config = dict(
    arch='vit',
    model='multi-label image tagger',
    dataset='simulated telescope pictures of galaxies',
    train_examples=195000,
    image_size=32,
    crop_scale_min=0.8,
    horizontal_flip=False,
    norm='layernorm',
    norm_position='pre',
    activation='gelu',
    mlp_ratio=2,
    head_dim=32,
    fused_qkv=True,
    bias='all',
    qk_norm=True,
    parallel_block=False,
    inner_norm=False,
    patch_size=[4, 4],
    conv_stem=False,
    layers=16,
    width=320,
    positions='learned',
    pooling='class_token',
    num_labels=16,
    init='kaiming_normal',
    residual_init='none',
    optimizer='soap',
    beta2=0.999,
    lr=0.0017,
    beta1=0.9,
    shampoo_beta=0.999,
    eps=1e-08,
    precondition_frequency=16,
    max_precond_dim=512,
    one_sided=True,
    adamw_lr_other_params=0.0022,
    grad_clip=5.0,
    adaptive_grad_clip=0.02,
    ema_decay=0.999,
    steps=11200,
    batch_size=128,
    epochs=7.4,
    lr_schedule='cosine',
    final_lr_fraction=0,
    warmup_steps=2240,
    weight_decay=0.1,
    adamw_weight_decay_other_params=0,
)
Rows from block 10 of a small multi-label image tagger, named by matrix and row number. Rows with one number belong to one neuron. Each number is 128 + 24 x the weight over its row's rms, rounded and kept within 0 to 255. All counts start at 0. Numbers have three digits each. After the name is the row's rms in percent of the matrix's.
After each neuron's rows are labels from the 100 images, of 14976, where the neuron reaches its highest value: "responds to" is what is common among them; "patch colour" is the nearest of a few named colours to the mean colour under the peak. Only what is clearly more common there than usual is listed. The data: simulated telescope pictures of galaxies.
# fc1: MLP up (model.blocks.10.mlp.fc1.weight, 640x320), inputs 0-319
# fc2: MLP down (model.blocks.10.mlp.fc2.weight, 320x640, transposed), outputs 0-319

fc1.89 090:128174087161145111119092152102142087072111142091150098116160127095128129099108136143147140174127163118115119150118133147123182126157114060143182100135152118135149125157163085147082102140141080101162180094111118124154129119131146164143078139088133135141114102108150139097126082124125144113151084145109115122130139125054130153093172186132146118112169098142140131119127092108117082114143124116083121180143149116133153151114132149145138106130164125111118172148152105115104133098121146126119099129115093152115157146095123076113132152087142122146125126149198127149114150133111134130129170092121103095138102122114093111153120111120132150103123132138104140176175154155160134156156111166101123139134127135125122137144126136133093131114128136129108145104127145088095146161110104089102158120148111106103165087140128107109101128099174101122140114123134115124126138127153146124122128101109143125125125138111098145153127110105171109094114162160103135094147146131107139136150
fc2.89 090:106147123128158135116118148141130127176126138126147116127098131164164097095119110105131156134118155146167152082133109107123161119155156141117165116121087131125109149081134135108109149122084127096116157117123161085151145133119105131091133134098144147122092106139085178122110137127136142156177150132124132121166151089117134152150090186162086142126088123095142125103138124153139126126139163142110129114106122120123097141161157126121145146102142178096124164148101111147149144153139148169096151142094139113163138141127121189174089097149100132082164166132113109101115108145133109078146096138128130107121157161076105172119170139116139090140143137158154125145122149100119167121139160124128093098086086136155180144121130116140144152110114133114127128154171093138153153113103096111159128137111143119118146160133130159146129145130133139143088143107102145138109087148132155167107159137081158173127109077157091126142096110136117084099150118139161112129115168098092133111104
responds to: small; merging pair
patch colour: brown

fc1.265 095:123146099100119142117120132109094101132154107110091124114153090114099158129169184138156140143127119132152140107120104106138131149113190090126090148165169145113125133161130129092133139114079109120112113160162091123109146175107109112171172143107142119139188125124116104104119115118112154117120129175155136112119106189142093113130110120143081125137133169124130096142138153136138078136145109100088133137162103152149114109140131112110144085126149085157121124137105122131151122112103188126149127103114122097123145150137169155128100141124142081124136096134130117157112071098171133104141153135081106120126110098126113115131131160115118120141107115113105103181126150148134150058115132126124122132095140055084145164128111147102134170135164103085140096116131115117102138151140091115115121111103127118101143166122151125134140141097149097161133170182126118161132132127109144093129138114097111139129133160097068134130100130161140156100082128132145164136104114155159111139132
fc2.265 086:141121129085156139109165106144162149112117156193121159118145133111104113116148125121154130105119136162114085128189176122100102123178138105130122133125120136165121119135100151183158115143150126180144102111150099095111128113138140121129117119102136131134111084181139107153145120150107110146121100140126133143148087095169105121092152105155114134125096156155127187117141123077111148131104143116121119123125149145112132145091146159135142138117150132103123130168131128133138111124097086137123110117139120123099085146109097132104133157134118129176088146093132127091176117174142089098086138165144150145123164131115165158102146122071143103110141140133131161117122135168120131116101137130117145153090104126056127130125111133102079177156094141133151148065119139120094187120112149117098166082101139112109115127136118145134087107113143113120134148169084110111124121127127189150165144163186131118138124107149149154143135130137124136113141113119139093136140102138143149096159
responds to: many-armed spiral; winding: clockwise outward; winding: anticlockwise outward
patch colour: grey

fc1.166 096:125148107140163113145142114125123086163055125145108130089142148074132111113185140123118144132126116124168126145108150160089126131126165109137157136127104139136120101105117094141134105148116127154145142153076120092106120132086150130156164151117145156144115150162121133124141110113145112125099136173144123147131106125095116119145130113155158136084132157148136108101122181147118133163139118072106124158093105158126142159154130099122138127126127155105080128128106119118144158139185138142129130153085150163145142143109101129083126121121146145110091131148150124184097117115093104094133127104121094116155121051157101120138098141092189126117154129149067128125105126155158122115115122167147157119094154145104110136152085129139105121165137129124124093153101127081112130163143140141078192092150143137108125181129149126137119084109125160146146141161119093129099150094116123121120166114134143152111100097082159128118104138141157129171094153118107125123130125143152145098125
fc2.166 089:156061135109138151166079112110130145136112115151183123137125138178132119114138110117097104113102155200126129137130113105073114107155126105094133139157132093113127128093109144143106132141097136135128147157142121155180062128098098112129083098103132115146131117114130132167123143123083093095092133094125131120100125128116122149137109150147072151105097131098146075084117102120154094117144118126139141121104139134138090126116119133165168156132158173128144102162178131106150098135127122158112163091122133125091170148104171142111136127113160123122108148136180114143115153160158119140118152139147133157106090144123127134090136114157112109125128122100138149132159084135161141105114150130100144131146108108132132099146125100178100091110139124097112144093086116115107171105118148140096145113089086108165196115132116139097105130126118154113126115093133086132156144139173180107129128086137105149162164125125133145119112129146155114117111081115114152099153111135122117128130
responds to: small; winding: clockwise outward; two-armed spiral; tilted
patch colour: grey

fc1.600 108:108058115089149104133131156162133135136118120114097146113126122126172122109103101108118114150135123121134131163109132131140139154145136156127145115128140120110141137160140129097139115148083138182111171114141133132141143132125137136109085156123134111147118108141142129128131130127106069156076102119109114169099164152148101170138128167147128103141114111149112113121128163137102120087169148119097121131080141128149144103110127116139103135086155113088159078182138101139142151149157158076089134116122109149146112101129139162096170113140130102113196129067081110122094163076168112148171124153131113146149123156088145110105110114133131137132132096163191142102125119125130101165115109123162119087101128184164118122130165116125130081123154118134139123117139126147161150101132111164165140141133136143132176131108106100099121146138162137129129100127120124155171133121093134086118114138143098094126158159101154139095126138124101147141136136137105176087072127108155140151165
fc2.600 087:116141134186088139116142146157151128114149116167142114151192114138153141108124145122176127124090116139141129135163152160115109167097112134097118132141110136152116056096139132125127159074144092121161132131112128136118113162108141140136145099121110132152119128144102154147121097142140095104143123137124141115163072118168135098053117044078182109123165103090113172111143077139129138110119166151114160120153149133079135145142110153160112133159115115109099180152139151154072121148146123136177137124140160118096167129132080125124128177145086156078133092130148162162127116114126134117146155142133122134129119092128142185109150128113130146113092125116114155113143126126113130125124114108103138134111147107143123104124113114152107176165125161111144117122121144104126149096153145143115129134140110133147152160138100147147135105111136129091131111128134158158138125134125163167141115139133079133115118148170101133169157130166124187145114113129140162126119118157133108136169
responds to: small; tilted; round elliptical; barred spiral
patch colour: brown

fc1.170 100:107149135119126130136156105154132116109128135142155162136135184143106144129155116127158192153150111106140132141137084110091125112165162159122129158154140166107182096122136125136141138117149089137118126137143122185101110151153120154137095118131107163126119116124143145149154123068129147129117134148151187138128137155105148082158132144135095090087108128127118156106104129167103142135152165094118153108133125129157133126111075149130102094138125147073170125132125134135126122166087102094141133108094115124132109114138158096146103151124077077123156107195121113138153123091139149145137108131124106138157108144178118114126108160086145151137119139131113123160178122124128107145135096105118151124148107132117116115139144148108134122134102137117126091125170131107099152125103142097095100158179089107130142135158131118129141120105155178160136187132153051136163123118180160145115143135136147127121150157152133101138144118099116116161087101097154079144080152131123145109162
fc2.170 094:168080126102131116148153089050114153132137151122093105143089104087129102150130139174098141112125134170069074129135162133122171123109115140124129134106118093190106108103057139107154148152118101145122138170147143124146135151104092123187109120137153102176123140144116107128085088114152126111075142118138147115122129094103104115174097163128127108114121125131147175129156106134131161115109108157130119150154135120108144080136178115106121159107123079076100087114123130153158113096178155131148107116109068107160129131125157156138122153128134134166148153091162150124083120123138110132115143091138155195126130106111136102122145121138119115138120127128102111156128121140129129157113136119122141145104124112132139135163142119102111124158129123146071112124103109109107139144164166122138070122103136143105140099112118126114150147138117125162135120152121148109118144124128108138100119155152126095142148089120128161129086183137113110152119118136136129131137131149143139111189
responds to: many-armed spiral; winding: clockwise outward; winding: anticlockwise outward
patch colour: brown

fc1.637 109:122129085134120116152100184125181164128131158159184124144155146135105109132160100087146104163111130129102141112121129161133121128094148123158178132164131072124146170144153071156116147143129131088127140113107111131131105084112121152140119160124134153150128129167103176143116135122126131121174155110175136115113122107100116116104138180084123101105148049140142129134090125135120108150176108160122162141140129122134108152052109132152118100116103140175120108116144139147124153127103081149119130114116137136141161137104061112144089117084169102121084140152133143106125154160143143166093111135130147099152086124095101128104114132134125109134127125085136107123151126113098111114128137099144105116136117117137149153141086145120107168124139130087145111089112184132118115134143116093136130150150138139134151161112154118095132144165110181092101083173140124163151155096143109141132137100119130124145109150125135126117102122132174105108115152119158127130135156093161147145120
fc2.637 126:165108155146102176130118115120096153144127101130123128139055146113173143130094170108112135130106115136152148138094086105120126148155108114125141140114047133127124100084128115155117150123123133114146110185122116138116148178119108115128151117126144130106093137120132132126119130153155169137118112172108156108118132128110171114129141133149158172108121174129148146117142106185110110100070098120116095173127124142088092150127121125128154138187142089100122170117171094081142121085105137143108147127120136098155158139134094166108133124141144161095161116085108155123123092127117107114138123100113147128145147133182164170156104152147149141099152160124136167140138117115144108142116120150134138155148146129115131099132162101114133123139082140172124154128161086147118166134127105137112163181128135145150096124126110137136131098107114088156169196118107153105105123107139129161114130153122155105129149143152124137108060125117138124101133086110095127152096139151122097117134
responds to: small; many stars; tilted; barred spiral
patch colour: brown

fc1.418 089:136169143144081122119097139136100116157112135111101165127134165071101139124096098103135139141139133157152113118144164138132089102141142173136117139146135160123153118134130113142106126145112110085128104147119140119191109104192168142148095109115096156117149136111132084093117152133114166152127123131125077165123137137160115134154121131145132138160141141142118117134134149120093113091118165124133127123119103106172137128139129131156135088129105143117146158111120121145119110134124121126152140107125129104092115111097151115117141089114103127139193069113143137123161070107142040139143110188131111119080157121164087129102126103114114148141135155133121141123122146095111134106128126145129128148070177102138129139136114150123144171113142152153095159091138142151151111110114145176104151065100137109130164105103119099171164146115127138127112133162107106144145144133114149100149097144107176153135111106163141122128149110103083114166091127090144072105076122123109137140154
fc2.418 083:136136122134120088134107102115099125135162110130151132142136139122120110148159151140137147103138125124106087138107110164157166147127120112181124124147101065111066151147107079097145080126134159160128094134134130167110108118112119084103113152084138151107094144165120145161096167120106103133126109153156128117103125165114144124157109151108096137145116162165125126106110079117166171168106158131162129125187131127134123136099112156089127124098154156091103120136148074104101139137107081092128151174152133089151102131132138119111120152162142087092142128109124137145118137119167110152121124113159141127096141134125125156151129203124213105093138127114123107139136158142121131119114132169113129094125126134110130135132104097127134110181108170138140100141127135140156162117164095103111138123141102119115155104144100093140100133167132140102193163139111111118113133142092123137129121139100099144149126120169102105073119153124149125144125095141101125154141120173136133160149
responds to: many-armed spiral; winding: anticlockwise outward; bright star with spikes; winding: clockwise outward
patch colour: grey

fc1.201 093:143143143120141099147134138100125071138139159132113159157172138134119093175118095115088158159123074154111085136101127078159102119110159109177098140148138120123140114125150070123146169114133171140164109166110149100175194156103158134145142150104082150145178093133129149139104101135103111124137114152140137127107077117128126136141124168107123106162131139161132169117143140076100174122127143121149170145125076175113115153125178134143133150129153140096144146141125136157145111144141142133176173138110126112139119115139134104105152119115109120122180095135119101114155101151142106113145142158119111124135116117176099116111150122138152136110119122094153161138156126089116126162145113124096097164163129114140134106120183130091128070101118095145166094139148138100145126154121145132150087131136134116155139167133158135137134095127100110093124127134132139136156111115112109122154133132107162194119153156107127133154137122141108094105084123127111153111136116103106096092118
fc2.201 087:157099145117110112131134119199156165124169137146138093070135155097132122117143140109200174144139157128135121126108172130131121124139142140093113106130085151153097113142129127151117162133141115142141122147158101115068132114115113146131109110132101115155056124112107105111109164117111125142108145118133108120143169139125107129126124052116127132143086145132131125169164137134155123155168150137150111084128130072151177098143136139158166107127159116107132115113121132147084161143097141114144108130143100104126111095095120083099120144122177128149096135133107153077113106137128122107107148136128165140127129113104122168120141091126149128122085138113095151133087130136139123136130113095125116120132113104137068112162069114148082152156090133120169114128138096151125128106126100149171122164146123166113146130115068133082110138157135122128120142147141104128144173163150124128131134155135118088131149180172132096111107154115146114138159152085096095111135140160131131147142
responds to: many-armed spiral; many stars; winding: clockwise outward; winding: anticlockwise outward
patch colour: brown